From a checkpoint of a small spectrogram FSQ autoencoder.
Model: log mel input, encoder width 384, decoder widths [64, 128, 192, 256].
Training: adamw at rate 0.001, batches of 32.
Data: trained on synthetic speech, music and everyday sounds put through simulated rooms and audio effects, 39062 training examples, 9.2 epochs.
Rows from block 2 of the encoder, named by matrix and row number. Each number is 200 + 30 x the weight over its row's rms, rounded and kept within 0 to 999. All counts start at 0. After the name is the row's rms in percent of the matrix's.
# fc2: MLP down (encoder.blocks.2.mlp.fc2.weight, 384x1536), inputs 1232-1385
fc2.4,084,229,183,183,242,211,154,181,210,178,216,232,216,249,157,199,209,204,183,230,235,228,166,191,230,166,185,169,152,154,211,131,188,156,169,218,213,234,223,217,203,202,171,170,228,177,182,202,176,196,180,207,200,149,217,195,177,220,230,202,233,179,187,198,168,196,162,209,207,230,199,185,170,206,171,202,179,145,199,200,167,184,189,191,205,156,230,202,196,144,181,149,188,184,223,185,206,196,217,187,166,155,171,196,168,217,152,203,141,167,219,111,182,230,186,182,223,201,214,195,173,152,198,164,161,205,247,191,116,170,187,227,170,192,187,222,231,194,166,185,228,189,190,183,196,182,178,169,182,189,173,152,187,235,180
fc2.5,087,221,258,203,219,231,192,206,182,180,184,195,228,186,203,229,152,193,172,194,179,211,234,153,204,196,194,229,195,210,169,178,184,211,207,127,251,192,175,270,177,140,201,238,195,215,160,194,227,207,147,169,195,185,203,246,195,163,181,188,191,170,180,142,207,198,186,119,216,217,213,225,206,191,207,178,215,208,249,155,173,182,186,142,173,213,173,190,199,184,188,203,211,174,294,184,189,196,240,192,221,229,187,252,162,238,206,197,185,218,240,185,231,154,193,227,202,189,208,207,181,242,227,209,168,194,204,216,189,241,201,223,211,223,166,166,190,191,214,222,215,195,239,169,213,167,171,210,216,184,209,179,232,199,221
fc2.6,088,200,182,214,220,241,193,201,213,213,161,185,203,185,213,198,122,174,243,204,227,211,200,228,206,172,204,226,159,237,228,226,177,212,181,216,208,182,202,243,211,220,184,158,214,188,217,227,187,252,168,182,183,173,210,204,178,141,155,145,173,254,198,199,178,260,225,221,219,203,176,239,214,213,234,223,265,193,155,193,161,176,221,246,197,182,178,184,225,204,239,213,178,183,142,273,200,190,205,184,177,224,219,226,201,228,213,157,148,141,207,210,155,222,192,218,185,165,210,199,257,222,132,212,240,260,232,221,166,242,259,197,180,158,229,260,205,199,231,166,179,131,268,178,220,222,127,154,187,200,213,230,205,221,225
fc2.7,083,201,219,199,193,226,210,192,185,231,206,185,185,213,181,237,225,239,236,225,221,243,201,160,173,181,185,159,183,170,200,220,223,224,207,237,150,215,192,237,202,218,159,220,192,208,154,218,246,205,202,233,201,180,175,184,217,148,239,195,148,212,171,185,226,221,208,130,145,170,182,190,229,207,190,220,203,247,164,174,208,231,193,140,250,187,259,211,247,211,240,215,154,189,256,231,178,165,175,184,238,245,155,224,209,176,208,225,187,226,191,171,176,218,146,217,242,217,229,170,221,208,213,151,207,263,175,214,215,231,248,170,200,199,213,183,187,200,191,198,161,183,127,152,185,187,190,184,208,224,224,188,203,216,222
fc2.8,085,239,175,144,198,213,196,177,254,232,207,186,252,199,232,200,227,204,240,154,213,226,235,213,177,206,227,226,187,188,229,150,217,216,263,248,172,205,169,221,184,178,196,194,236,204,229,244,186,138,175,172,214,165,229,188,173,188,186,221,208,186,209,198,218,235,161,227,191,241,217,193,181,184,247,254,152,130,166,215,199,187,169,190,137,202,160,182,247,224,220,199,244,192,211,212,214,226,208,193,238,239,225,162,205,190,230,213,227,198,181,186,196,207,190,241,233,208,163,145,149,193,221,228,237,177,208,185,232,195,159,191,177,180,172,232,203,183,213,180,238,153,228,221,176,194,195,210,212,211,209,202,211,200,194
fc2.9,097,225,227,199,207,168,141,199,202,238,175,193,248,192,230,161,142,174,195,209,219,169,244,196,198,164,207,193,219,208,179,201,201,193,169,220,206,196,138,174,194,207,175,143,141,192,183,172,230,164,210,217,193,223,209,202,181,163,82,227,251,179,169,255,159,160,230,208,218,173,139,206,195,195,216,182,192,210,205,228,128,184,183,217,170,143,181,165,256,205,149,198,171,156,187,210,210,214,218,240,178,280,196,179,259,230,195,199,182,208,227,175,231,212,255,220,225,191,208,181,159,194,174,236,222,188,194,231,212,170,249,195,200,220,183,268,137,200,159,164,244,227,243,297,195,172,169,200,150,210,190,273,204,197,127
fc2.10,089,202,195,215,204,233,159,182,227,198,213,183,167,195,203,191,192,182,211,247,166,192,211,191,174,182,222,208,219,247,225,201,164,147,212,188,229,234,199,149,210,209,231,222,219,189,230,221,217,183,176,161,191,136,223,179,185,236,202,215,189,201,182,208,201,151,159,133,192,204,203,215,232,187,195,207,181,183,234,255,195,173,155,225,199,172,223,208,200,214,186,163,211,224,216,180,226,196,188,182,206,203,240,253,147,189,194,234,187,145,210,180,194,177,159,190,181,173,169,194,182,259,195,183,203,191,248,220,195,235,169,227,221,236,209,337,188,156,226,154,233,212,185,178,157,230,195,139,179,213,256,296,187,253,175
fc2.11,086,216,154,167,244,206,225,202,268,190,240,213,178,211,202,184,237,168,202,183,213,151,193,201,187,205,169,208,221,213,180,252,199,227,206,180,255,201,160,189,180,182,178,145,193,189,201,200,222,199,210,208,193,214,169,128,181,194,217,221,191,245,170,221,229,226,179,229,151,210,246,176,192,274,182,203,220,211,187,146,273,208,231,215,212,211,174,179,187,223,201,181,236,208,207,206,171,162,265,215,163,161,188,172,231,195,226,176,217,187,192,157,203,156,211,208,136,165,246,224,203,221,216,190,184,177,194,214,247,252,193,225,186,186,191,186,219,160,181,184,211,169,181,218,109,233,215,185,148,196,201,161,176,225,220
fc2.12,109,208,191,217,227,187,162,238,293,237,170,237,168,201,243,167,191,224,202,154,209,251,190,236,232,186,229,217,202,198,203,233,165,226,207,250,217,250,167,222,194,211,153,188,248,227,257,208,222,179,192,199,183,215,227,169,150,203,250,243,175,222,211,216,178,208,236,192,204,189,236,197,237,207,228,154,187,257,210,152,360,183,246,201,196,145,181,210,207,188,210,199,234,210,203,217,160,187,216,194,198,236,181,207,161,166,231,203,202,253,199,182,171,177,225,220,183,198,160,199,204,179,219,226,224,229,228,208,217,210,196,173,228,221,241,248,239,190,221,237,195,237,199,196,188,192,285,176,234,230,226,243,188,178,131
fc2.13,096,180,193,189,265,203,178,191,215,175,212,187,207,220,208,213,190,198,230,219,204,200,195,208,257,219,196,177,206,208,207,203,214,242,267,200,198,206,222,175,282,237,207,194,207,156,215,177,228,211,188,175,231,190,188,187,251,243,171,192,219,212,216,234,206,226,229,153,195,212,258,196,223,191,219,206,199,198,175,185,232,160,220,195,200,137,230,200,180,254,192,167,203,218,225,188,231,173,201,232,201,180,153,165,234,172,220,180,193,375,226,219,185,181,223,204,189,181,182,205,154,221,206,225,207,207,171,129,183,190,184,213,204,141,241,242,159,217,179,199,223,247,202,202,185,186,273,197,279,204,241,207,201,207,236
fc2.14,085,204,203,193,197,205,175,159,243,195,266,124,192,189,151,186,248,226,210,182,192,247,151,194,160,144,190,166,188,170,179,236,177,228,208,204,166,198,177,219,247,182,241,211,174,172,239,202,258,218,195,206,172,179,181,248,180,207,169,195,207,241,251,238,146,178,187,144,247,210,200,185,200,166,221,210,247,214,243,224,187,144,208,198,211,146,218,167,179,198,180,191,156,185,165,188,222,149,239,195,184,207,160,265,183,155,196,181,206,199,171,273,211,239,231,200,216,219,252,197,198,170,215,193,235,195,180,215,175,185,188,180,258,207,199,195,162,265,188,207,213,259,149,221,153,215,251,215,197,237,172,219,259,176,201
fc2.15,089,205,253,205,226,237,236,229,203,207,204,154,173,160,172,180,164,150,212,225,174,204,197,237,220,187,212,180,198,215,182,213,198,250,260,213,229,194,235,184,201,201,192,215,168,194,180,219,200,256,195,138,183,222,166,194,161,237,205,212,196,172,231,207,198,262,233,149,175,156,169,175,169,171,202,191,181,220,158,227,258,195,160,198,195,220,201,237,173,169,260,179,132,216,176,210,160,187,198,221,239,143,207,167,184,180,181,224,223,270,226,205,210,270,155,161,250,167,182,186,212,210,192,235,209,198,175,216,177,222,195,220,182,218,181,184,163,188,181,192,187,184,130,214,186,204,194,176,238,206,195,203,195,176,237
fc2.16,086,229,197,254,226,186,227,183,192,234,223,194,244,212,217,162,191,166,214,215,203,196,224,222,217,264,190,228,222,217,178,205,203,248,206,194,211,209,212,193,164,215,192,165,195,177,192,225,237,192,201,184,185,188,264,200,172,193,205,232,206,224,222,180,175,217,179,197,255,195,180,234,223,217,144,220,210,207,156,214,216,306,188,223,166,232,182,239,197,226,166,198,194,155,170,173,172,160,228,179,219,206,200,177,234,208,251,284,195,250,205,175,177,195,207,255,163,183,178,205,210,214,212,180,208,156,224,153,186,141,171,187,167,179,234,216,173,161,189,147,193,190,216,206,236,234,224,214,243,259,206,206,175,256,167
fc2.17,084,186,226,235,234,138,261,165,180,202,234,185,250,192,204,202,190,183,204,188,227,179,237,209,207,179,193,164,173,195,197,151,186,237,210,215,177,197,191,215,236,200,191,206,196,180,196,204,189,169,245,254,208,156,182,173,225,177,197,207,196,215,146,200,200,150,237,237,240,186,200,209,179,224,157,219,171,203,243,160,144,181,263,214,167,235,185,206,235,197,193,193,264,246,190,213,235,125,206,230,159,234,208,199,264,184,156,199,192,142,188,156,258,227,201,188,208,220,210,225,197,177,187,224,184,150,193,184,158,177,212,200,204,209,184,207,249,217,119,202,164,160,193,193,228,221,192,273,152,250,223,187,149,159,179
fc2.18,094,147,185,207,169,208,291,146,236,203,190,198,224,189,176,184,161,203,220,251,196,199,140,179,167,167,232,231,239,199,209,189,201,242,215,160,186,185,195,137,157,165,171,154,149,214,200,238,214,170,231,184,280,214,164,176,200,188,314,212,189,201,208,225,224,275,147,246,211,205,228,214,161,199,220,194,253,169,214,196,300,236,198,267,163,264,169,234,184,231,225,202,189,208,214,234,210,207,184,172,200,199,214,208,237,207,243,252,173,219,148,197,222,173,189,172,208,201,198,188,182,184,193,202,149,207,206,239,212,180,197,227,181,197,163,156,229,177,209,182,198,176,150,169,168,109,213,212,220,214,198,175,219,196,209
fc2.19,084,183,220,160,146,221,235,222,189,240,190,161,215,194,229,126,179,231,230,238,188,216,195,156,182,213,207,173,163,200,203,204,198,231,196,193,161,228,232,181,192,213,274,150,180,211,200,212,216,215,220,286,259,269,226,287,200,255,241,186,236,174,147,160,191,176,196,172,209,138,222,226,186,185,201,231,188,225,226,271,182,162,203,207,214,237,259,224,176,168,190,239,180,232,234,244,234,209,202,193,190,295,196,209,204,181,220,175,213,211,226,180,166,201,238,201,238,200,254,152,201,201,237,197,210,231,208,202,210,188,256,205,157,254,210,205,196,213,221,217,160,183,185,191,150,200,173,183,148,191,172,172,224,178,209
fc2.20,088,199,179,196,200,188,238,204,169,205,170,182,217,234,214,209,224,234,133,180,233,198,212,144,206,189,223,144,173,197,244,268,218,271,206,183,151,208,175,283,241,248,226,220,212,218,243,201,176,212,252,265,187,205,173,184,203,189,190,185,224,136,186,190,204,196,145,175,179,152,216,163,172,272,149,271,193,202,173,216,255,211,180,149,175,233,234,186,220,246,189,188,197,141,190,258,170,181,216,195,195,190,197,206,215,202,218,242,135,185,228,176,228,200,221,276,193,173,215,167,173,159,222,237,178,230,212,182,239,169,208,181,217,146,175,175,225,190,225,257,227,216,264,201,169,155,265,216,176,207,235,151,164,235,227
fc2.21,089,208,218,226,182,173,182,218,120,201,217,173,209,165,206,175,177,216,191,222,226,178,163,192,199,168,184,213,178,210,168,230,233,259,181,194,206,163,201,170,207,197,187,208,190,172,189,159,160,195,212,234,212,176,208,231,254,178,179,200,222,169,210,228,179,212,220,224,230,190,139,244,193,186,226,218,232,176,176,246,160,219,201,218,200,190,200,157,268,154,249,228,172,193,185,180,208,190,244,233,123,187,258,217,211,213,163,194,180,156,172,195,208,229,187,216,167,203,187,225,176,244,197,201,203,251,195,217,146,191,264,182,219,179,204,204,256,205,188,204,199,183,237,235,163,133,104,246,197,199,231,264,217,184,216
fc2.22,087,178,186,231,162,171,159,165,229,214,222,181,197,219,213,207,201,218,246,183,239,234,185,212,139,215,121,200,158,176,231,219,239,236,182,168,201,217,234,183,199,196,206,249,234,172,257,185,219,207,199,190,221,206,240,193,200,225,196,223,206,206,190,253,213,177,205,201,246,212,265,185,216,240,221,187,206,221,250,184,158,229,227,204,208,178,194,186,184,187,175,165,205,172,171,201,138,204,213,209,198,188,194,203,165,233,251,178,174,140,171,183,183,226,201,227,218,255,263,157,178,195,213,190,225,223,238,215,243,218,255,244,165,165,211,194,168,209,209,180,185,224,198,232,209,192,216,182,164,191,214,204,223,182,156
fc2.23,089,218,198,209,231,212,206,230,214,251,152,171,161,188,184,235,182,191,194,179,226,211,180,143,193,189,176,224,217,190,202,176,197,252,223,243,212,191,211,185,239,253,208,173,186,206,236,190,215,212,195,160,225,211,221,162,180,188,221,211,182,197,154,229,203,218,150,145,224,193,184,211,165,216,248,237,175,233,219,222,191,217,212,239,212,180,256,213,182,174,218,251,240,191,157,202,233,243,184,186,241,210,151,171,191,232,225,176,237,300,193,263,217,162,202,182,224,164,194,228,255,222,184,225,211,177,194,160,171,201,215,218,179,208,197,222,160,215,212,224,240,196,191,200,202,227,197,230,296,214,201,227,227,191,218
fc2.24,088,213,171,244,213,231,198,229,177,181,190,222,218,168,197,179,217,215,166,229,187,211,204,161,185,178,241,255,213,139,142,240,204,215,213,206,214,214,184,125,211,248,217,226,161,194,212,231,128,221,124,271,193,199,136,197,147,161,184,207,245,197,219,180,201,174,165,226,207,146,181,131,217,222,232,227,120,163,222,209,100,230,196,226,171,185,168,176,239,242,167,165,153,173,240,203,175,193,205,202,193,261,211,192,197,165,237,182,232,213,226,276,216,242,207,171,161,159,222,246,167,181,206,229,193,201,173,186,200,238,204,202,194,234,261,224,194,157,234,213,207,108,198,227,216,149,181,261,231,196,203,197,209,140,195
fc2.25,089,237,188,245,197,238,254,158,142,236,198,218,207,212,230,134,178,204,241,203,194,179,191,174,157,208,188,218,233,200,160,220,192,182,187,200,236,201,179,212,174,192,239,178,196,192,157,133,156,190,185,155,214,181,192,250,207,255,173,207,211,216,205,197,218,217,165,253,202,203,170,188,220,165,209,257,178,179,202,214,174,179,218,155,211,297,212,202,202,185,235,174,226,183,144,218,273,216,170,268,225,165,205,204,165,207,163,213,195,222,234,207,251,157,254,219,196,187,117,177,249,201,196,187,180,226,164,197,218,164,197,254,208,221,169,145,203,230,202,176,203,169,168,173,175,235,158,150,261,205,170,151,169,197,168
fc2.26,098,175,204,203,264,203,244,162,141,274,205,202,224,198,169,219,178,200,217,196,170,164,193,209,219,227,230,190,200,196,156,203,231,211,218,211,162,256,184,186,237,205,221,166,210,230,198,208,174,209,129,232,195,242,183,226,212,184,157,259,174,211,198,204,192,296,242,211,208,294,239,191,181,217,196,194,140,201,212,208,90,184,190,211,162,243,256,212,259,233,153,149,228,225,258,203,179,211,223,268,191,237,178,202,169,219,212,198,205,257,217,175,181,265,227,174,221,246,249,212,227,191,201,200,132,159,191,209,180,202,203,220,201,210,187,161,181,193,156,204,213,199,148,279,182,169,157,193,211,284,196,175,188,171,173
fc2.27,094,178,171,209,134,186,244,196,164,171,276,184,174,179,197,226,204,168,210,209,216,211,193,204,164,234,178,198,187,176,198,186,233,172,178,197,220,197,214,190,170,213,176,208,176,195,198,166,129,187,214,191,241,222,234,210,190,228,155,225,196,243,188,192,219,210,232,199,191,198,193,241,218,211,163,180,262,198,157,169,170,181,165,215,209,212,183,222,165,185,169,217,191,197,154,165,244,206,208,164,175,141,277,214,198,218,165,199,208,124,226,202,222,195,196,173,222,189,249,222,202,201,177,161,174,163,161,203,201,245,191,203,206,224,207,160,151,189,177,211,179,127,231,261,208,218,140,166,96,186,222,113,171,175,232
fc2.28,111,201,179,214,199,204,176,238,151,206,183,199,212,181,180,251,185,185,222,178,171,231,146,236,202,218,189,178,210,216,204,232,162,203,207,186,248,170,209,205,160,189,212,163,200,191,209,182,169,190,187,156,269,243,205,194,188,171,109,175,207,225,169,213,174,188,197,181,150,211,165,175,226,175,195,216,251,171,136,156,124,138,228,169,205,160,199,206,130,167,207,206,201,168,144,201,178,187,148,202,230,179,222,193,194,203,229,243,167,192,237,183,208,169,206,200,245,164,213,213,216,241,211,161,181,201,222,218,196,200,169,182,180,166,209,174,184,225,188,194,205,195,190,205,191,209,164,210,173,196,204,249,208,212,234
fc2.29,089,215,193,164,169,188,202,207,193,216,170,198,231,235,212,225,224,196,174,236,231,176,199,209,251,197,245,155,196,206,197,170,221,207,132,219,233,155,205,168,206,204,175,188,162,185,195,167,197,191,191,204,181,192,202,218,230,208,253,182,196,219,266,230,207,240,208,203,146,240,189,230,209,204,188,221,261,166,208,244,243,174,184,183,170,205,206,178,187,217,230,170,170,172,187,218,188,149,171,157,189,201,229,200,213,234,190,170,226,155,172,177,222,189,181,167,194,178,227,183,202,172,164,183,171,170,218,203,179,234,233,151,214,186,195,135,211,238,211,201,164,207,250,140,203,161,185,207,178,199,178,176,224,144,192
fc2.30,086,176,207,182,176,186,145,168,192,220,202,175,208,191,162,172,160,201,229,284,162,205,200,222,213,225,185,177,174,223,156,208,171,227,165,232,188,136,242,239,235,194,203,178,241,227,222,217,200,200,239,116,214,206,197,187,189,185,257,209,218,214,168,182,214,186,225,221,163,243,180,160,178,192,227,195,236,231,182,207,235,228,251,175,235,177,223,196,251,180,254,235,177,224,146,217,232,192,183,188,247,211,223,206,179,154,195,206,247,169,204,197,197,242,204,242,200,215,221,196,229,233,186,206,190,177,237,229,233,216,129,222,199,201,119,219,215,230,203,173,183,191,165,222,228,189,222,220,167,195,248,200,174,197,209
fc2.31,087,203,215,169,242,158,158,256,220,207,232,181,214,200,209,207,219,173,207,167,225,198,168,235,204,194,231,221,224,180,227,129,217,234,203,213,166,150,220,251,185,213,234,190,206,241,239,135,222,157,186,160,165,188,201,207,227,167,155,166,227,187,238,214,166,224,165,207,179,220,198,223,215,190,183,215,135,246,202,198,194,163,149,208,217,212,211,177,212,277,170,193,212,186,255,175,197,137,157,215,214,196,168,202,190,208,211,127,201,197,244,126,226,191,241,194,237,209,204,190,209,212,184,181,208,140,211,228,224,187,180,191,192,202,239,232,234,133,249,186,173,204,277,176,214,193,177,222,239,218,195,198,182,240,246
fc2.32,090,176,201,194,209,174,192,233,204,190,241,205,225,181,180,178,161,151,190,199,206,209,259,210,228,177,173,205,233,208,268,215,139,212,232,157,242,210,181,220,172,174,203,188,174,226,205,190,193,191,231,175,160,203,219,191,235,190,156,194,192,167,153,226,176,206,257,194,198,200,220,193,202,191,218,165,195,227,227,172,142,212,185,244,222,186,180,231,285,177,204,226,201,189,195,197,215,206,187,184,167,220,142,244,186,183,191,222,166,269,172,215,193,226,232,213,214,217,210,234,197,192,215,221,227,213,206,170,172,207,184,170,197,195,213,224,199,201,137,200,227,184,177,227,224,169,130,208,263,227,197,226,277,181,207
fc2.33,087,207,187,241,166,176,212,220,187,149,221,167,202,241,226,180,154,191,224,209,200,192,250,179,264,166,227,201,169,204,244,196,207,179,229,161,187,163,217,191,189,214,215,216,208,253,224,221,199,200,199,113,193,190,130,170,166,227,179,210,191,159,184,180,188,115,216,278,200,213,183,195,185,210,166,246,206,255,214,175,156,238,213,184,233,202,206,181,187,218,236,198,203,178,219,190,197,260,206,192,185,181,187,213,182,234,145,150,200,149,212,154,210,197,192,240,202,218,191,171,188,167,142,203,193,212,199,161,232,206,206,167,147,224,213,134,189,203,231,205,143,208,242,208,192,143,177,193,166,154,252,179,221,180,152
fc2.34,083,234,187,169,234,167,167,198,175,231,200,240,241,247,180,203,215,208,220,208,145,234,215,251,174,231,160,198,170,146,172,199,213,199,174,219,181,238,243,194,188,203,234,204,234,224,182,231,192,185,217,174,193,201,171,191,219,214,201,134,176,240,156,207,188,170,236,165,195,183,245,265,247,215,178,187,188,163,229,196,222,159,158,228,178,156,232,193,275,170,189,225,207,205,249,255,180,131,187,142,137,234,210,198,211,238,167,201,201,222,207,220,206,171,158,179,244,177,215,171,184,208,187,169,240,242,170,203,173,199,167,212,159,233,153,209,181,203,216,152,242,204,177,180,199,197,223,224,218,206,198,242,221,232,171
fc2.35,091,250,202,220,119,242,169,164,168,171,187,236,186,178,213,223,197,172,215,151,176,162,163,209,211,211,203,179,160,175,219,171,214,182,138,205,189,189,211,182,161,179,247,195,205,234,190,204,183,195,176,171,185,205,212,170,195,226,218,188,174,210,223,183,180,214,241,209,250,191,207,177,182,173,190,229,288,225,201,213,256,206,231,214,186,200,181,233,178,195,202,226,228,180,209,190,185,200,193,194,250,203,195,189,181,198,215,233,218,45,224,210,252,143,192,145,187,200,245,169,198,197,199,152,210,207,196,180,163,204,193,189,186,219,178,178,193,198,214,212,180,201,148,194,208,179,116,215,121,274,246,162,200,223,205
fc2.36,102,169,161,215,147,211,190,196,214,176,160,173,165,156,216,208,177,202,177,218,209,173,204,203,214,218,232,200,189,180,197,207,154,230,159,211,172,210,152,189,191,188,210,159,244,176,197,206,185,191,164,237,149,210,191,173,198,216,157,224,203,186,178,179,193,205,191,207,173,178,199,167,171,205,168,176,254,192,224,180,261,207,214,177,189,196,186,230,255,195,192,166,174,162,159,175,208,258,224,235,227,224,232,227,200,196,217,176,201,149,158,216,200,268,187,222,220,227,187,194,228,209,193,233,148,209,243,207,213,219,197,231,187,194,192,183,211,221,227,175,181,196,117,154,198,208,166,208,128,210,241,178,195,169,206
fc2.37,087,204,217,186,181,161,170,154,201,182,195,149,201,141,219,150,167,209,202,193,234,215,184,206,228,204,196,184,205,206,209,175,211,175,156,205,172,224,162,181,213,216,241,218,164,195,194,224,198,211,158,160,257,210,214,199,177,221,167,190,210,224,153,191,199,211,201,187,201,144,171,204,200,250,214,205,163,165,260,244,229,164,212,226,181,189,197,190,176,248,211,189,217,185,187,218,225,234,237,194,214,144,180,212,193,214,177,193,210,171,224,204,234,222,180,178,165,184,244,202,192,209,258,216,235,183,235,210,163,178,190,216,197,165,175,149,271,155,204,194,199,260,146,193,221,234,173,165,169,182,218,227,225,195,189
fc2.38,095,197,210,192,275,158,159,240,179,183,222,159,170,252,176,220,193,207,241,196,223,233,240,193,179,279,172,180,225,194,257,225,244,207,249,198,197,190,201,241,275,193,147,238,198,229,198,221,215,190,213,218,183,186,197,185,200,214,141,195,174,210,190,181,184,161,223,181,234,182,209,192,219,201,211,245,169,214,165,188,202,201,177,195,199,157,229,172,207,206,152,224,216,224,173,224,236,256,227,218,211,226,188,164,202,171,174,206,163,270,236,186,209,213,226,256,245,236,208,199,227,179,216,220,196,199,179,200,209,212,247,250,162,194,207,227,182,143,251,231,189,181,269,180,170,209,160,178,279,201,225,238,183,207,215
fc2.39,101,179,199,170,264,208,187,212,213,251,232,215,167,144,233,184,186,207,194,171,216,233,235,223,259,214,210,199,245,241,178,237,212,188,218,217,177,211,175,201,258,197,248,206,198,197,192,202,243,215,249,259,150,209,206,166,188,216,245,235,228,189,189,159,225,179,200,237,192,186,229,198,161,218,218,219,185,184,226,208,240,258,182,207,210,184,245,170,241,189,262,171,159,211,226,200,187,223,191,187,156,176,161,210,211,190,181,214,228,297,195,235,215,203,162,204,243,216,215,177,209,177,247,217,229,203,200,220,244,239,221,231,188,221,265,226,233,216,183,209,166,199,182,224,255,217,244,237,267,257,208,254,207,157,188
fc2.40,091,200,193,205,239,152,209,160,163,195,172,237,241,162,256,238,152,168,207,212,193,203,200,220,227,193,216,220,178,159,218,169,183,200,266,217,208,221,171,204,171,203,221,216,199,161,202,201,194,163,150,209,182,185,152,279,217,222,139,205,202,201,234,168,193,257,211,162,191,138,233,185,242,208,193,129,182,201,267,200,186,168,170,217,166,232,151,224,166,239,145,215,165,259,147,157,178,131,188,176,200,216,187,208,196,176,187,208,167,243,245,188,166,197,204,165,219,178,219,187,193,193,222,228,174,131,205,197,240,220,253,172,215,176,204,200,202,203,175,188,210,158,151,238,262,221,141,182,259,237,240,168,204,227,256
fc2.41,086,199,262,232,166,231,120,207,221,211,225,205,207,261,191,233,188,172,192,221,181,201,157,176,165,238,168,188,191,218,212,141,170,229,184,212,250,229,241,183,199,176,189,209,210,216,185,187,179,205,247,249,147,209,243,176,141,185,225,191,192,221,211,179,191,149,257,194,226,215,194,224,184,293,243,166,184,251,205,222,263,221,243,251,194,152,203,253,245,135,228,177,206,189,186,235,207,248,172,230,196,179,138,224,216,167,196,151,128,172,192,175,235,257,160,141,199,222,222,189,205,212,142,165,175,193,198,191,207,142,176,186,157,223,274,251,182,228,189,149,154,210,171,161,237,228,173,248,200,244,273,255,187,232,213
fc2.42,089,238,202,198,279,226,234,250,220,202,247,206,177,177,216,209,262,185,172,199,198,200,181,217,203,203,182,215,168,187,212,191,257,222,253,188,237,194,203,207,214,241,165,200,266,203,201,237,180,165,234,153,231,203,224,220,160,199,208,256,196,248,238,201,209,189,213,181,216,250,166,202,213,216,281,240,175,234,146,213,222,221,203,189,164,170,192,237,220,194,214,266,204,165,179,217,186,249,200,248,217,224,151,223,193,239,158,302,220,250,233,169,189,207,189,197,239,227,170,222,230,229,210,186,136,193,210,198,162,155,157,184,152,232,163,188,233,230,202,145,200,230,273,215,157,181,292,201,228,182,203,208,237,243,236
fc2.43,122,228,196,189,170,187,224,180,154,173,221,200,221,205,179,199,159,196,221,223,181,195,206,192,180,191,198,171,160,214,174,196,204,181,135,198,174,163,224,201,190,164,167,212,216,208,189,216,179,240,160,170,241,192,190,248,187,204,113,218,215,212,186,200,173,198,176,200,181,186,223,236,189,217,204,202,241,242,211,197,120,165,189,161,201,238,172,201,158,183,138,193,190,194,208,209,203,175,196,204,211,175,216,226,215,183,198,211,198,135,189,167,207,161,210,181,213,184,185,207,189,185,169,168,216,170,219,250,234,198,172,200,173,207,188,177,151,213,205,188,213,135,170,203,176,213,102,251,140,214,224,203,234,149,199
fc2.44,107,207,250,198,166,190,204,171,182,193,205,196,189,201,231,194,233,199,187,228,227,238,230,179,187,191,201,202,193,157,204,184,144,166,233,171,171,225,206,260,214,180,233,204,241,195,197,241,221,212,208,207,254,223,217,177,160,246,271,224,177,195,159,164,209,204,216,203,226,187,247,235,261,206,181,236,202,228,192,191,312,166,210,203,259,208,212,215,229,207,251,194,206,227,187,202,215,223,183,208,206,173,238,188,182,184,195,199,225,137,181,195,194,248,202,241,160,160,204,224,198,214,217,234,171,243,219,183,232,221,242,224,249,253,236,113,200,209,220,189,220,249,145,259,194,218,203,233,191,218,163,150,227,157,167
fc2.45,085,229,207,215,221,189,204,135,200,198,193,171,166,220,167,186,222,154,231,203,175,172,198,196,187,210,178,155,156,240,172,194,177,219,234,193,227,172,200,182,218,252,194,171,220,182,193,180,247,200,201,203,162,243,200,203,196,218,232,186,203,255,153,167,157,152,221,230,160,202,211,218,228,220,211,196,160,172,190,195,225,200,201,190,178,156,159,225,138,205,219,140,269,199,208,249,204,241,220,241,246,221,171,148,181,230,231,234,221,184,152,211,174,192,253,228,238,188,195,189,263,158,192,230,171,179,213,246,215,193,193,155,205,141,237,247,162,200,158,200,205,188,181,209,235,212,198,230,182,244,194,241,186,198,179
fc2.46,091,205,197,184,122,212,144,193,290,184,208,200,212,183,198,249,228,188,239,241,162,208,192,201,212,194,212,184,185,251,191,227,225,241,199,234,135,194,185,222,209,222,204,210,242,234,183,175,210,184,225,166,210,173,198,193,191,194,247,185,178,198,243,181,225,207,193,202,201,211,181,161,175,222,227,219,220,267,205,155,289,289,193,263,220,173,237,272,182,226,252,222,220,186,176,206,151,170,253,158,214,167,171,187,182,193,205,206,173,154,194,173,158,152,209,161,195,243,188,225,196,169,207,176,246,201,250,200,205,185,153,214,221,234,195,278,225,195,147,237,192,247,240,196,167,180,264,235,137,215,189,265,224,177,194
fc2.47,088,165,173,196,146,207,222,204,175,223,137,197,226,187,219,241,213,178,239,175,198,213,212,184,147,236,153,267,205,186,219,190,171,206,166,259,196,194,169,254,196,138,213,258,226,229,184,171,187,181,201,204,217,166,192,214,213,186,161,213,182,176,173,192,198,206,171,230,178,185,195,189,202,221,229,160,232,185,168,237,233,211,226,212,210,198,242,288,195,171,223,170,165,184,200,171,212,177,197,191,221,221,219,244,186,178,236,212,205,116,188,290,141,227,169,191,210,191,271,188,204,191,147,239,210,175,248,161,214,207,257,210,197,156,232,227,209,129,193,158,179,166,94,187,217,179,192,192,144,165,198,296,213,176,216
fc2.48,088,176,224,236,222,205,194,252,232,193,197,180,205,178,219,219,172,253,188,215,157,183,200,168,161,165,203,183,153,185,192,206,189,175,225,225,149,229,230,186,203,197,122,216,202,243,245,219,222,185,172,251,171,195,237,209,224,171,199,173,214,238,210,210,169,234,178,139,222,187,124,209,263,233,186,189,176,204,172,239,170,208,254,226,217,217,196,201,218,164,199,183,200,113,191,201,246,213,165,178,216,255,170,184,162,201,201,201,197,218,159,187,189,227,245,156,230,165,230,200,194,221,210,155,159,190,215,195,197,201,177,185,201,188,211,216,225,259,200,186,231,172,227,262,182,198,138,189,272,265,226,174,244,218,203